A small class-conditioned image flow-matching model, trained from scratch.
Data: trained on drawn small creatures on textured ground, 50862 training examples, 70.5 epochs.
Rows from block 2, named by matrix and row number. Each number is 128 + 24 x the weight over its row's rms, rounded and kept within 0 to 255. All counts start at 0. Numbers have three digits each. After the name is the row's rms in percent of the matrix's.
# ada: adaLN modulation (shift, scale and gate of each sublayer stacked) (model.blocks.2.ada.weight, 1536x128), inputs 0-127
ada.1142 119:155113122124140128133159095088150155199143079134162082155111137125108125131127137124104153144138131149126111165108132133118183137130078147156147122134172160111092162126112082145154134101134147118125125141145122125155098135130155120135157126127125146115102119120144150130132117138098101128123132130181124087122153128221135124144132151069131118112172127153139148143125133148136106125076
ada.1143 096:126146123152123116133096093150130127129116119130184082134127131132138109160107163148120104159124115132081074107129173124155125151119151153144144148127119133093111121174163112136154125123140115178143126133116152119103103130103145081154132097140125106105124140136170109137112173112124146110083170108128110165114135110139097109122139119178131152138094126099131104143123133115116228105141
ada.1144 080:144160135146121104167125093117132127149154119112085151123121120118160116139103153047106088121081074160069137157102101156129149118143172144131111163128117123104117130168122114139157146142139131153130157153177097129133104109095114116123124120115128130097136132128150136147135107148170100135108144147121145151126123099151136126100133098076127094149104098123135099055137114145130133148144
ada.1145 138:152125110106099109150089094073122171104125101131146169129083149132130096116165119101127128127198119107105112124144101122126161207115145159154125140119111144113096160111157129125130129126088183089131127143124128128111127163120111144132141091126129122154084130127124129107103128157108134136117111121120099162134145158099098130108139142152118135125101157117117054172120122113111129130161
ada.1146 106:134117161151153124137151090100131140142147128164174126093162118161094154133147151160112159135149083161151111157117144141139168163140141147146099159158168165079147139110116142152131145124137086117141140176146129128156134126115150143150119173085129121126138121153136121135104071126119117114113121128144118178095148104117136155098138129116137161160141180131160104077144163120110146107153
ada.1147 151:140069101100146126132148141119118136084109126137113131141084119081123158146159114139096118116119082150199079110134083122117148096151147108146116133119162139122110134141146091146112129147131118114108133147139128103121132118135132100123098094125133114116102108113117093118114131130141165162090120134134074140118134129185136144129112128108124150089085178126115158134116125176136076103073
ada.1148 108:115070139136181122134167141155114203107153145140163116113131134120129123133135092165112141124080151111114107144089186164090120125148110136114096111152088146134130151144131121149092140138116105150089130137108153092103128130174132128155117137106129131148127105123133145166127098118128131126093103142105080147100073142129158119171132106129144113118124149146139128195105122132127136103114
ada.1149 075:147143133144176200141144123122130140125103128147145161135097105099121124132138150113129159139128141086089058166164074128126094150134127135139113113159123101103124154134120143105112162117155111105071159124124135120149151130082108128120081086126131145140140134138122172119136106140129130118124137100152133080137128184120175145084112107105152120144135133161132111153148116145129101173123
ada.1150 143:119119142145110116153085145132139140135140117148138101087148120131128133118132106168129136120125133108125133123110104151142066069130105158132130131117048104153144116140119139128140132121149108158127131147121150131109113093135112128151122132087124134122110139094118131103117126125127123167119116107139139125096122131200119101153142065151159119064130036124132152125127130104124060127123
ada.1151 107:097118127167124078107135141114133162155088132124105155132138152161128135114153126132116135091111159163168153127143194150150192170118103137120127128167150131079131141128164131127073142164080173154099099122148077144120114163142136118122136107119123124120133142151127115131117106132139131150103130121119136169103089104114181142122117131134152124159123124122170098126096118156145134091123
ada.1152 124:122142109140145112118143112114082101120137117091139119139179169155087127140135137127143120135114126179156168167136108136121164192104164169128126094128175084130094094082141134155134120128146195129145161133135105114117121076131114128123139102127126123102159139116141105155142143148091140147140128112150111161134136141164090111127135149141128130136165178140109146128114126182110141130100
ada.1153 099:130109164091105159125136097135133138154154121166114148095111124122164116153107131111145131151136094106102114139094144111133165110129104155161128196163104124150139116107132133092103129082087110114147129145134142141136114129105082118094120137138138153124149096113107135110124128146093106136141126143111149112173078102064143110120120182115141106125113143165133163183173109108140170144135
ada.1154 103:174101091139136129095113125160103191122132115104131111145162112080148108135110132109119142092084169134099099155087187135109122108133099116124154125114070134121113139164115119122115123086128121148099128127132123123125138106132123161118144151105118103157156143113106136135129119148110088127138121101146142032148117119100123110170127135108145150136168093096125134103126141141116150136167
ada.1155 091:129128138080114120170170180150130075152131136061157123129117125109128140087122136119134122132127126130150100160104122115118117112129118155130092114151112083079121122170106118126171144113128116120094130126105124165128124108113098117144137133157152138128117177141081101093096090122145146119146129123129138112147094119148057150153110077126147124124140137109111147116148165145130078103092
ada.1156 107:109134136123125108130158099095131075173133142142154107106107134114142126105159146190134144145143163116159183151126127127118199134108110133140159130094094138102116112120139123144129145124133180168122134150135128161162134122111157100117129157123110161122101125118129125133136151141117114136128120139126117097123160142210099130175137136088119104142168101123115108105152143136128093108193
ada.1157 116:104167127133157128168181160127112120125118096127128115163123130114129132135143100047124097130133137154147157109125097149164111142128130128093172138109156133110146122147206106137137112050120160110182121132109137148114127093116126165116137117115159109113139149128136084148121128144152097081130124123137137185149119131126141129121133136152165159096147127145158119161117107140139108137119
ada.1158 096:169135120166143178171114159101099090114102141116153131116059159131129158142132108098130123133102185111115136142155104100125114108104144127112119112145103144127095134134162118102175100079133153120135134131107154133139136099127122133121094147140128105132118138119126135155145152124135159102133177104159147156155151110120145100105127093127168082086091077134119110132170131139138135177119
ada.1159 139:110149127149171124133124109102147050151153149143105160125198129169076087113148149163106158109110116154144074121113164117143125136147123109093123124114157129100162150116125152151163136136150117134144136124099129146124115088135111159119121143122133123160162143153117131107143156129130132109132152112136134204141149100153119127096130106120131112150080141089103134101103117151144167123132
ada.1160 170:120147093122107091128121191159154136113101145131141133108118123130128105150118107091124101158111138107052112121106101110116082132105151113148147107121120095125138147128133101117106106173153113105142132120118143132121146133108134096121121090144135107124132152131149111143124127117145122098136120124143159089156134129052158107154122131186116092110106145125132099218122122126136180131163
ada.1161 095:138126084128156114105128086122114072139129137128102112137124146149128092095121124149159151122128150109152142157150110105124118123145151185125124174133120135172181128081072112129100169100149127096121149144138120134138092089138119151127139141127117112167161139122171107097165101083121130156133141143143106082095113125159096152161102141108126124120074151097107126127101136124125138167112
ada.1162 137:164085105099143108131161160153118178112112122128127159126124128138129148121137121145153121138117144156164148148159095117122173202145148112146108127110131128100134096096124129126110141168103140142103155153122128159140127139101103140127147169131151127090153159108126089097101097122099140130113123144154188057147129161164142130143077089131104127128095153120124135097142111125127144121168
ada.1163 091:119122154115193150142109111136120114115157125143048099124130171136150132137130123188157133111144127108116077143126133133150122108134126133164132108116088114133152153073128136148123134154113170145130106125160124139143111124124094153081132129129099139152168126106110154143143115134111153171112135152157136103175153146111130156096151120110108161145156109127168123120126184115122075124089
ada.1164 111:113134129121183131125096128137143134141113124155119098104144169118079133117164148157118101134119131193109123137121126117078110103112130100128116114075162114146138110150137191131094118112119053133098143131133111131147155072152122159125135120128120092116148129138130149128120090114152129127155135144139122143074124161120190131124132123077131111121093093113130144151102094139128088110121
ada.1165 123:062108125140168072131139134097150133061094102158157115136167111115162056123129109135118118134076133101164137102136201142076125141115112099160132119140131138137152118114164096136112127143107141150159124122127141112143154146126142122145095129124127111116090093109106126118135111138120114149133152122127106159095128168135159141128128134164123116103128163128128145116100151115130083140160
ada.1166 090:133142147139157164129135170145155129126107121117135161098109122121138101122088131211157110137129148142131118128132160144131093135127120128112111139158144144132108134146133118118152163154154037126096124118136139128143135134123096134128061106129134114172133137122141084140143118147150137155125094130122163109131158130133147157091125142115137107135130158123154131141185109108120094113040
ada.1167 109:118119120128111101109147159119132118059131091158138139141123138127125157158163114152129112123077113185113122146124085134112143106111191119132131139155142146060125135120137128111155149117180170127143160121139135107166127124109119139159111156116084145128155107132116098120116110136154118120146141158099091137125153062142144146106126129086102145089128105118120135063119126157120138131103
ada.1168 094:143116153072131127138154128139130123176124138160148128123138136148061116141139101147087156136138134120121109129139081086135118104126103149146123134113119156092130110148138168113071052149171126125147123128138096124135156123137123116142145166134123174167108123127106146162118168118111100109141151156115138134107152137112167098125139093137069127166146117121176165127143151154115138101137
ada.1169 079:090159149123129122128091119103174105121128153115129149118126078112106090127130120094161129150066116046111140131100121132148078154122088156154144111148124134170116141153125111100111151100117128114127107105123130110130123172135125105129112109125123131119114098120156141092112128118142129098147135124130109122109104084134141123132171114124164077131148083178111130153139071100137166136103
ada.1170 071:146136127120154133117120135146138165146138116127061135111139103099142064100141126094135146108108160106126080131194166133112133149120126165132145158100112171136108146128129130140127084064113077134132133123125128137123144125164128131145121128143123116186118094140112135174139134148135111138119146100130129134074156105141188128095134137127154090110166130156118121105125132090127167114102
ada.1171 083:124152124132135118126175133202083141124124104078123133135165138111169120141103180116123141139096150114112108126096110116130104146130106130094122138121146123155153122122111133213129169092113135142137127115096098090130144173142129109112118181141127145112143101130117110134147130131130144218133108123134168096123122131146117168149111136087106113119101143128147126128119102109121099106114
ada.1172 113:129126082142144126127124145125106114107121153124133067105139145115121092145089143141108140133138102145128157113121132111114142179112134146130133116172208157127107134127148138119102139126124123123127126126104120116153101162138124100128145092150116147153099129121135126129150115112115160133117145130124082103138084111143164144118121141185120108138151207122065163176133099149111116094070
ada.1173 126:138120140137136129140114136113129211097121118139109174122128119160138139096122129088140145100167208110109149138142125154092059145129129120129162148112113094128153140149103121104150118125131087127173142151140130130135121101149112150133144138127133196132149115134135161169123128136136118125165134107109142041117134103118127110103112134136156159158139105114138102124137120126131163145155
ada.1174 105:123106149045119174138138128152141120153091118149141117157096105098142156148129121033160146160107127180104129131102133146110132128119078128130136145120126129151153093136181150136129083116145168113138092135135130127166136092129129101132145117124151127096135094148106138108116134128109122124177112129109156147131151089135118123124108132144128145100118122146136158100149121111127064122135
ada.1175 185:116110124099091135108227176102101148106134127127105129146137127118122116134130111098111118127159147071157124104125142103104136124126159113106143105110129110180098135106173124101122116191120201137110099130121110144127117186125122098102109122125136117098118112125092127143085112118086125112132108133094116138152119132119072115150124122125130112098125135131110141140110119091161113139128
ada.1176 112:128118127120130103104110170131179165122123151142123129147159119146140103133139135096114132117142124154153134127138051142088155103111137107134129154150136136140130135116143161102147118202130119119108105124112118130110138081138079132131118100148109130138150163102111109141115120129131132118111130134124083041117160161172121112106119107080120130109092064137115161173119122135104104136143
ada.1177 104:127089147119140152116123141144141118144103101093125101110166139102069144128146125115123136135168133150094129101118125119122104148117159141107132136091184097117128110122172126135132137112110032157132164131142141140136108125125161169108120148126124128107113128133129104109117127112115138179134105167122100153117144124115154136111065126148114117136118094121124101200160128178160096115113
ada.1178 087:095107142147102121145091122140137165121134098104103127136090130113111161128107167097165122128103133118093118137131091121153097138128089136134141119127120111047146154148122135133142101106139132099093131143129172112112099147122143108093115136127138095093136136111121119113108130140135128089150128126085162088066112125091152112109160149147133144135097101105113058127079143123141127125069
ada.1179 082:141148158093152121136105154110126166075113141087126124130124130091133137133136140135155094143200102126153089136093100091123124123125118117135134145160183110113134118137128112102145153169153142124119132132106122119127116137145135151127121119135153129091146101131065114156141156142108129123093141105096099132159141170205068138153099134130131122130130137134138159162172126154129094168123
ada.1180 109:117126129130116105151120143118125143176120127095180111127157114135130086124142141154141123129110182135153137134112180119120144112141091152147144165154131171135138121135165109176121149165180097180116102168138118112144098156130137142122139121138093126095116151117146123111108126123124133154127137076141125123126122095189130126123124134120118067154124127117076135141080098135128107065160
ada.1181 116:088137092082093101141107176144127093116098120144123092150159120097123104181129150097142152137116131133167097128091126120154165139148155157128086140110158103076097147122140137123111127072103108126100098125091107112118143127108145157089121141119142120131115132106103100128101103142163122124121108101132110079097150164136127129126101172162127100131102134134112129135104094160128084126096
ada.1182 121:135109138141153130115121112129117133147155127162125121128124082170066100138161119175085130135113158139160110113072162137150120183141128115109130148120123125111131146172212126167115130077129119147111125139119105138156118119157150127128155131118107090137078127129129124130127128093161150119128123135101088113119124144138157134082101165106124103146131121112130091181129129129122154091164
ada.1183 124:135119163112126113147119128075157116111121102135103117080126141117107086181145133182131128128133121132133110147119128074150116094123126115113132120082100139146144120105118117135119090154136110104106126125137131145120100153175174154130127123100147107138098123101117108123093127162141136140124123187125133131144129150073174159083122145135125145181156131114171163105120133111145178185140
ada.1184 111:136107143139116130131078099105144153123132121118110093128112151114115181126115139094137143134153095118105111110103168149136149111117047123086159113135115122159145124150074202122130134098110126110141128128125171117127119119151145099090116157107123128133151129108086068139134098118137122109127155113128100106148100137108121120097110142105131165135082151129148074121104159087115147106121
ada.1185 114:095111134170090094127102134146159162111142096091141148118173118131112115120147133204128141098100161123168150130115151119127153174113098116118116125125132147149157135147099164151128161147125188170118133131123127099120128150163137131119130088119119144090124093127117124111141103087127126156130147107127144189142106112135148077146162130118144149132127122127123092161096128112139172104174
ada.1186 140:133158120113114125106140153082131098133119108139121171106140138150142124115141160129116113120136132138162148144128156144106186154133134129118106085131126155087119104127133128135119136125126125137136127141123114125103139191138082119127122130130131143148128144102140108129126110144131124084142116123156182122109123103044199100148110160196123113125132203129106104082126088156125102132115
ada.1187 109:128128111078168122138155158135093134114120096109104105132158149128108128112179142130128157108069119089097128151130146116129107165116151130128113093087147123170110100105134133127147118126148142135098098112119141135088161154139128083108111102139124150117113141127094114076131137111124157165147139058138139118114103117116188123162126109129142100115137165093126081142084141145127122083139
ada.1188 084:177164120118103152136108130133118102132132141164164092128115130132125133125141115113074116132177137119124126062130129121083145124114100089114145118129119160125153110146151127145117117126127113114112115132171128129069115130116091127123104157109166120086123103141124112140176214122138153157127142114148144105169137136114133141138135181120110118130111125171147114132142131105125131068065
ada.1189 116:141100110123110138144078157124118159112168149088135092142159118144137129109125119152117103104068110169159126129141100126112181135158122129098127144126131161134123122118122135125134123133125124172127116125105118112113109170112122076149114138132092144103104116123126077100090055115120127143142126140120136120125110124176149131102118131110098138118107202122146129190102148116129114080088
ada.1190 101:139136131148156097125166103147090174138120134146134123133108122128102196130142145136148121124147139152081094139119120158167147181177140118133075153128131138085149092093114126130139138119118117147114121122128122115128147127156098152158138162096124141151100118172144079126185060139146150128152130124158151153138124147145125128121158130120117120132125109126173141175143085111099120157098
ada.1191 145:138151141111194099143147172144100116147126154131105138136133124138135128129171130145115119116126128162163091125133124113146137173142121124087087107139194181100131103119172092134140156152132100122149095110130130140128139141116109130105153149136133114105117147147126106119154126153146152095137134114155139158100128139138182130085105109113129140158143165136134147182139136149113066124059
ada.1192 116:155142116104135121135110154125127126148131121127093101153131122119117133139179095125139122132122153142144127105092098170125156155112145105142099136136158109137109124110114133125123126158133093121084107133135122123085109156108147103097122094097124132145083113123127133098146126167132132152138072127088114169070145138162176091139158099114132144115105045138105110126075093147124180104120
ada.1193 115:128093126097111113129148105157138143121108106123089127098175140136131143146101124140112136130103106183130109111133128140151182236158127117110131133120135110179130106128118119165154145122145128179128118122131105114112141146117140142142124128137094117089130115123152123115099115113107133149133140089107176072107132101136132129091124172156119143167097156133119116098127114140128079107084
ada.1194 108:137114142118144102107156147130105107146142116122137131136177123129113065125132133141123122116136083156164153124114155111065131180159112133089150115128137133139129154132109124123101118121134151106152118128126081114106128121118105114162121116129113104114172097128133131127091135111142127130099096134142113125155119109089212144128135132142135136122129235131119160157118112142108079094112
ada.1195 113:134123143143130080098126117150148186145127090126132126112156120143102101144106114109099121111106108135134162119119172131185136188118124142142136101107132126138154131083172103158119097162107089133111148150129108119112108147112116126148105114093130106093119095109141102142123138123123110120144089129125139040100153095107198101107133135149135109139150141121129094109122104122125157099097
ada.1196 128:131122127129149111118129105124093119122156130146123110174102124097142113157125143161127120120145131097154162109090057097131090093145147139135143120094172123086108120147119153109133108122083027109120134119123121119116139182128102112161128136138143140158110128111118112103116162109122145164110129157124111073136098115092128125153150150174111160129105129139121163107110138150121135104158
ada.1197 310:124098151142119125141104091127121112184130130122163102089162125140136125136080115145126126135140153119107165138117216119123110178113124127120130138109128125158124126119130129129132116092135236132131138128135134118146122144132163141129141119129120114121119105123159115141115126115130123095139132139119156041152131078090159126134134101157129112150115159120130104136134120112133077134076
ada.1198 090:114089154131133160079125130128130053130130073126122149123112140104133122133126123155135152129115143145104096108154098129121123155136124167117133175177130124121152152118118161139126079155129084147151079130107128131142086128129126138180125134122127111095120113128163098125093145129164129123136143133116123084130105092183080125122149124151152139127177137119156154166167082130123097141111
ada.1199 099:158146126144124118103139194104151108084152159146111143121108144119119120097106130104105147116137091102128049106121131100129096119125113127128131109148132070122087108143160125082142137125174132111167122129111123142150142133131129094094132154138115131108115144091153120128137130120136123124167135125094121135117130133086071126127113136128147067107154154128104152107137087135124081141198
ada.1200 082:151132103127109160141138146129101132124106167150140112136097126107123119129105126052127110151137150110073073141118097141119099083128094121110127116142149095109158124164118140141102090149109112120093125102100124139168119113130115129132124129171114108181128138110125111129132130081139141124112107137128133060135120134094164136083168128132127149160117138086102132169131139109126086115065
ada.1201 102:129142107111144134096141122136171199124152131110113118122145128121085086110173126143099154132155138143141160142136148077153119133105127129146141143100127148133098140093163117168098118133147077139142091121112152119081102121078119105105136135127149124152097155102137135135145116148104115139131128084119172211131148093075178125135111147120141095127118143140131140136098123136132141103116
ada.1202 111:122125151125107129142121097116110142124129164115128155097150115140137154136122125058100118107145096098215129147149136151106132114141117112148148173131123139096157151153123119145128146172136195140125127138111124135135141111108140169152104117130144093104126134162052125146125135130159110099138129137107102080139142087131137126129115139131120123121120118102148100051159125128155137163095
ada.1203 128:126108131123151130149149114154169184143136159146127152099127127202135153149108134144110143132092099138125155128133078149181076112126100130127121130138124147114123103160121140138127162102129176108122154128144121127145136072121105153132130139141129134102134118132148138133167132146145114140136154113137165119123139070107210126141149128098136141156142145182136066083154142137127129130130
ada.1204 094:095154121135102095122129143126091125108143129095128107114142098140137091132097161116122137148126105181128131113080126106154166115144102163157127150112129104154078119070097123144094091097124148156150142136119133134135066101111107117148130112151130129088122103149139105122088098132115092112122145137118104100174112118131113114173161131151128088124118162122116113136118160155136074074156
ada.1205 110:135187094120122139123140131116139120095123110100127161156164143085096130135137098122149138119170106166111166112145147126146119145122133146128092128124104089119160127150160098160126121111136052105119140110148100153098109107100124155126089118125152106161167122108164102086134134148133112127106111134123122135086110192099119145115137157096105147149151137116124097151142079110122075123150
ada.1206 081:152129117108156151140056119135119090140124103111088069144115156088135123095134134107136127147139079141109064096113097094133128133134078090113141138088129130120108145127124121146140163150150094133136162134144126165129098122102133128084108183142132120145132153119106127132099150068143145120135139125127139133149098132112126165147171118154125123163130113135125109070138112115132103093097
ada.1207 126:115134112094150114119171103153129079171129132122111099168132151131099149130164124179130129140078110136156047121147118114122179187120107127126120113082133147131099116159102151162148115150115147121113136141134130124137142125099131099131131134137135070134091130137135144098161160150106142133132146139160125145151106160173132109154133188152134137141112117168147141140124146161125100139102
ada.1208 131:116107123097116134127110092140122171124123115126125150128147117155120111146161118142102132091148119139192125115133167121113155195093137097141113145116080193117121122125121109180138131170092156106118134129117121120120142088129114083119121110126135133150115125133134122108119068156147105095096083103132135145111144104116190129098116117123127136129143158129133098098128128099101066107092
ada.1209 143:113103124140156110103083117095106145103086114128133085132042126117082140117115121126146136096077123137135186116125092118115161096111127128130124109119183141079117102125115121139138120125125132108120131138130121138128128155093128125131097122131114159133134151159102062147130100122116137173134123120132113181128137114104088103129110114109126114111101193114110092142083139147141145126159
ada.1210 079:136125144121120117105102140083099052113112122104133128135110123120181091165123128121103127086126060109120136148115077102093134127129083151169121156135160112083126144132134126135144120208117142086130117128125133131176089135139093129115129138141135127144125129130076098105165125131140136112114122126129099128126156113126093162163107115121126149109113168121147107137145138128128071127123
ada.1211 079:168160126098113137106047131120135143147100095160124087129081114109128133133114174092134092139151133132131087135145112168166110118121126100110112093087122130135129111100121143123100171145154114152129107105130140122119090114158097121135103140103097142145131147120110124112140132137144141124187142134131116151138151142097081137101126128114111122131101124124207127137093115126130125053127
ada.1212 087:116127132115146162111131097100122117139091141138109180127089131126152146149126112083120117135116119138159090112113148098125138131147132103117122123175120155160134178143162138149150101085135120125123128136148118152102143108132086169123175095123159126145150115136142144129136127168061127110134138129127139163197127092152120069106128113144107134090152176171106162097110160133144112128115
ada.1213 125:124125116156156143136076135155135096087129066091125119132165095110149137112112128145133143121126114122142191153100181134134090117117107145124110143117136188160090162081114146152122121142121131157115129085096138117123108081102114106119135128126127131124169125137146095137098121088124122134135127116152161156109088111121143146174135081116122121094095145103106117138109150111136134127067
ada.1214 111:112142116177200155152132137066109080110142116110145139138050134133109106131150124148134102143170160119136121126106087144127183115117094155121151079174135122096122125084161138122131133105131139117119124121102114170129084133124127092116108103119115119138143131150127108100143146132143138172101113098142136172129091125142169123141144122166117118128151106129125143160109122135118139151163
ada.1215 083:123161131112140097117138148141149122130130128115157056098162092145173183126105155123148107126148135117085138130117086111147114127124123154139107129144143106031113118066156122158128127135129091160138101133135130104133130114129113095102119169128130110096150110123116099158172140149126135093152134146105100125123174122110099101093103128152131110134118151128183123135111119121137141112151
ada.1216 347:118131111091106138122137115117130138246112139151122068134154138101118131122113132166133109124120135105124133127113132134138137146122015126124138127119132139155120141127147136124124107147097214136126130133115129128120142128129170127139165121124121117122116132122161166147136131111108122142110125141121071090132126150168108134171118142127138118140129164119111136165139121126126093137105
ada.1217 093:143100108083152145141152135153081232141139157108111133125085123111130173136128128116140131125136163118162125131142118133118076129112078130120123144133160125105107136116104096127148126124109136124135091129122126112142125164156109137161147079137128119149186107131118099129162125096115133127150139166125190085156143167149121163110126108124141117112126152143115162085140134118131098128106
ada.1218 065:114131111135115129169102128102130117131132137138107169146173122094128130128112144057124105128122134120122110139102086091120124126151166130118124110120126035165137121121172131150128089149152137108138143127132104159077128099112086133164107163098144168140099135111138128142118129100147155130138111134090136090113145149128082148136137117093128107082093133139125138159124130156123068128100
ada.1219 093:134134155077120092123081080121110135112129111129167100131139118099127135108125119083140146130087133107109156187057088139120109117147156136121101149148142124113144091186126108136156139125136154127106140119118110126118108128087134089146078133123114135135139138174095105093147112095120121132162148108131107111143128071088110144114128113097125094116136093111098117122096147113112086127116
ada.1220 124:165167137106156081109190116158164109122096175118134064163117099148111131113135110132128131124140137110126116125112160135117129137132115094079110156115144121120092068159136138191089108150103118126113115119121121131133150132123085111116097119141117127115131100145171103104098137146136140137136105107143131108070083100110163131116116133114160103133125115099135150183134106141128117097112
ada.1221 208:109125131100149130104141115106138115074139098126077124145096109094103143106163147117119130123125123129147088131128048118131123091109117127122121150104134117075124125143130130111123160084123133121132116151131132121141135134122122139138076104153111130140112108081079116111105126120141131175134135127112097138109128132135093111128124132115117129091101143111108139068132129164137017128162
ada.1222 114:113122096101126106099108147110109101151122129093093144118098129115114107188153145087147125112108158068119095123132097126158125114123124118135118165103149061157130123143126142138154135146122043096122124101094124133131141105153134097122140109133094126149123124148128144099120095143152130098116129149137147091136145127166068111107137133111111140131158123136148144168087124116146070122092
ada.1223 177:125120135190142147107165124156148090133122115113135111117155120145120118137127114164117128133061115156140215139139164117140138147103147136125132149127140130100108117149168110122079127175121159140125178136121141124134102097127148117147120104151142148140131090112129125129137112121117122122128158124128145099129081122148129138213109105098107124119138139141076095130126138113143188123172
ada.1224 085:091149099139162150129117098144124171151151119129095150141111124110148104130130134064144126126143167141109139135129085145159118127169136119138181099176127139131146131175144144174138159076112131148141112137120115133117166086201126143110121105131085087128113126117129106135125103152116127136101135140134143103129130113110134119099115147107089155133138093166127056156122128147131094132157
ada.1225 094:136109124171084126149087131092122137113145127120100164117119139120146112126117130079120115122191140099141072161107139144111155138099214108125110129103093165170152141096185147115124148107127116134156130135166126126134118092115116126160149137147160125135124094135131113100128133139163145170124154162146087122125121164139124139101156117128108168128175163128135108101111107137144145127134
ada.1226 110:143136127105170132125128108150128151120155117137161108165100088129122119191125127096110105138093154172160164134131107149139138100128114153136109126097139192150107096133106143132119087144106117115135123136163107126109116071136094124185100123114124139129135130124075138102143147155117120142128108130184130100097126091091129139129140155119121124115133145145140211131105096150128125087108
ada.1227 140:118148151126106130097152123125155044142186148115132133105167105118145133126130151076108120137157096142124108106095191132130131148130150147150121144101135192101136135136133106137154130151155108141130160111136140144150132080142117129129108155124095116126118133134158156128136146130148109144100123132146097168118137109169147160081144121086142127124174138137132080204131148134129123121124
ada.1228 115:107123153148169143125096120125132124205130095129128151153092125113142091151119110126123138122158152150083060130166111133123103075119125125155152125087134138120106112140153113142157145140136087158121127127140098162127133129183144143145168083194167129122160116131146143127134129111148127098121147136112151099134143120121151110104127106132103159145130095125145171140153109154143183150132
ada.1229 085:140144144085142158101095132139119150116087152131124094118117091140115097117128137187118149129094125125136140098137088128153103113125118138126134122074116105110153117166094176133157111183131139102147139130125174108169151073136083177165167177134134141101122111140105105143111150113125129106118123159125151116135149106106086139136134127137091119130123128133117133124155116142134078142067
ada.1230 101:138103150124151132128128180156087151092170107128120161124093119117124070146169124123087094095149108151148121116108157097132117142103078138119125080114183112152114126114148173146089124152133145128113144134136135103114137144117139102115147107117145115100132103141137128128128094100099126170119139117100189192147132128100127119135147107203127113115155126133093145110137138127143121134146
ada.1231 140:123129116089168146130109126120122153089123113105089136146090141096099131117148147125133112175113113142135161104120089066114144137134104143117115147086139103123136117112092112177065137084105118159149108125129136119133110151099137113147116123160128069128084110115099132120080086098104103168123121093108138143089105128133157115085133157118121110108118142127105091120099116173122111119135
ada.1232 124:152154170098125108122035134181118107118128117160124119129115117153110155106133148050123110124174119158130162123139170121130097175110125121099100121135131136139117125131122117143135140077140074109132095132122128137109130071093147126112136136126111133111101116125116108135127132131121129084122114144130158146139134168101141156124118154147136141155118156104133136200123132125137117105079
ada.1233 120:142105096142133114102135130125112156137143132120124175119108124116104116137123127056141127099108128140075148165135158088134124110135110147095120158125088157130129120152147114152127141091086076129113129161136125124106131131139162138110150144092123146150098128103147090127147108110102079128150144145139174114144152121103166142120141132186104149128135073107133128070128148151131056109136
ada.1234 127:108089111130108101102086107131129133108098131111125118130186141137129174143131126062114128124103095112107132121150106104120092105077087109134125149106116134096112118145135097126072124159139104149164122119158126133102108139116132087124088122129129143125124114136095122147133136113130140189165088126086076142107146090156124169126103147100121121095105155126102120137140154130135075155104
ada.1235 130:133114096131122133130181128158122191090146158123139119119181111116126172128112128171163099121120137111122179163126124147146139162131103135143125159130158103113133134156128124168147156101126144146124142165131103112095101198134124136160123092132126145160171123129130129153122135134110161144167145126104115122131124120156137131178154113159124112133125190151098134089128147103105170128169
ada.1236 101:144126128134119124107133119113121129135107124088081131133080147115144127156133132166151143109185104116127144121110149198162151120141114120108139162136107128145119095160104112115127122178130059128113112123181124111101126131121108142157094145113147108099088124127068111123123134187117135099154103118099098161137156115152127130114143107123119148089121146133090118083116131133122064145116
ada.1237 127:148147137145173122115114153159142132106120088112114127153172136165103145119136145153125121104167115125139103122115203146100117099139148125099134112087185153119078111146120145131124146128131073102112143152120133110147082106116124133153114110143129132132108155126161114126122126133166132085129110122126127195072145132140189143123107101087127102135116139120115121147121114166144185121137
ada.1238 099:141129146118138104141160123145148146104127125152093152163129107128125126120108122036160136140137094127130103120152140132159112099128109141123132103121074107184174119141143146120101109137095063132131124107142126128107132104152143160120115129133146103149132113143098167149101137154129113124090081104081096131105151120074143102141138104149085118120145146144154101115154138109137186128105
ada.1239 109:151117152098168123092137142159127155144130059093137125122161132137110089118161121122120139130124125107145072135122131142160104142121156140125095128076147127167128128133178124115127139097130149139142105125116127117126097101100108080097104120138151105135111154130159083140101133131129098141119152103136195175136097102180161153129158129149141106109094141139084108159123126114136164124160
ada.1240 123:109097139117121130124148149169117153121112128110097089125181124120134105107122128158093114127147126170100160110117147110157114146122086124095115118120146111163105118110187141134126119173098094129107120113145139122101131168142129163132154110111128073119115125143179079124118078117127141162131125110116144204102115159109095128106129152126131089147139059116114118144148115122118159145127
ada.1241 084:099126115083136146118154123141139119121095113149127200139107163092117125136157128091104131139136111085127115096120144142156093109143066127116123108162132115176137130129131121148151099168100136129138157107141130138147145125123135087104117164108129135165128117134125124136133113126122114105035112140109090125114126106163119133083100101131128131129165147108142137077177129132113071133148
ada.1242 099:098128117085163133130129131129149149137097162093139083103065131141125152084146148084142130155123133140129108103091165170179156116142135125127096106129171134090105127141049147139126135130155152119134147123075136155145137131128136119149123161140123141136123128139102139088131161090144123108110135114132168147130107123181122117097140108122126125141115141166128175078122147168127145120141
ada.1243 107:131136144128091157129165133133127134104135125156140176125149114138118111101105132161133134139130164065118105140159148139142130165142166144127168144125073115133136170147094143091150108125119131123093113110157130125128144127142127156140136110126132133181168125141134158163141124093096107133151155133145166083163120129073127146181129148152131128118136127123147082165135122063136190128147
ada.1244 095:114128130104161096121099114180105149151125095130152150101182140123079124122118102086105110125140177115082111127115133134135085107115159117146124157156133113202089154165073148135124109114143105162130138113112123123129116086100136119114130129129134138147147161153112136131110079087122130142134127128116152126101156163125079113083129134116133130125119132165069158129165129114106142129130
ada.1245 117:112167102091134138136155118074096209109120147144128151141132170135123096120136145134123127138105106142139131105108125140118161155109140108129155139110168156083129124111147108139110118135127169128111110085162139131128106173131124127156126089133125119132125151097087155127100135134123137117106103107144120124099164039140154120115135182178136078142116159131113135121108134130128128087106
ada.1246 123:128121113132127095128124134164102171131153158128156111147115107149124076144115119108138135111133095187106150115141106131114160122115130164122123127132121167135128132128083118118076146174109151122121138156143094140107137057134142183123099098132131088158112107138128121121155109134158116145126120150186104120099146055112156147137113133102092120104141154138133151140104128116129165142074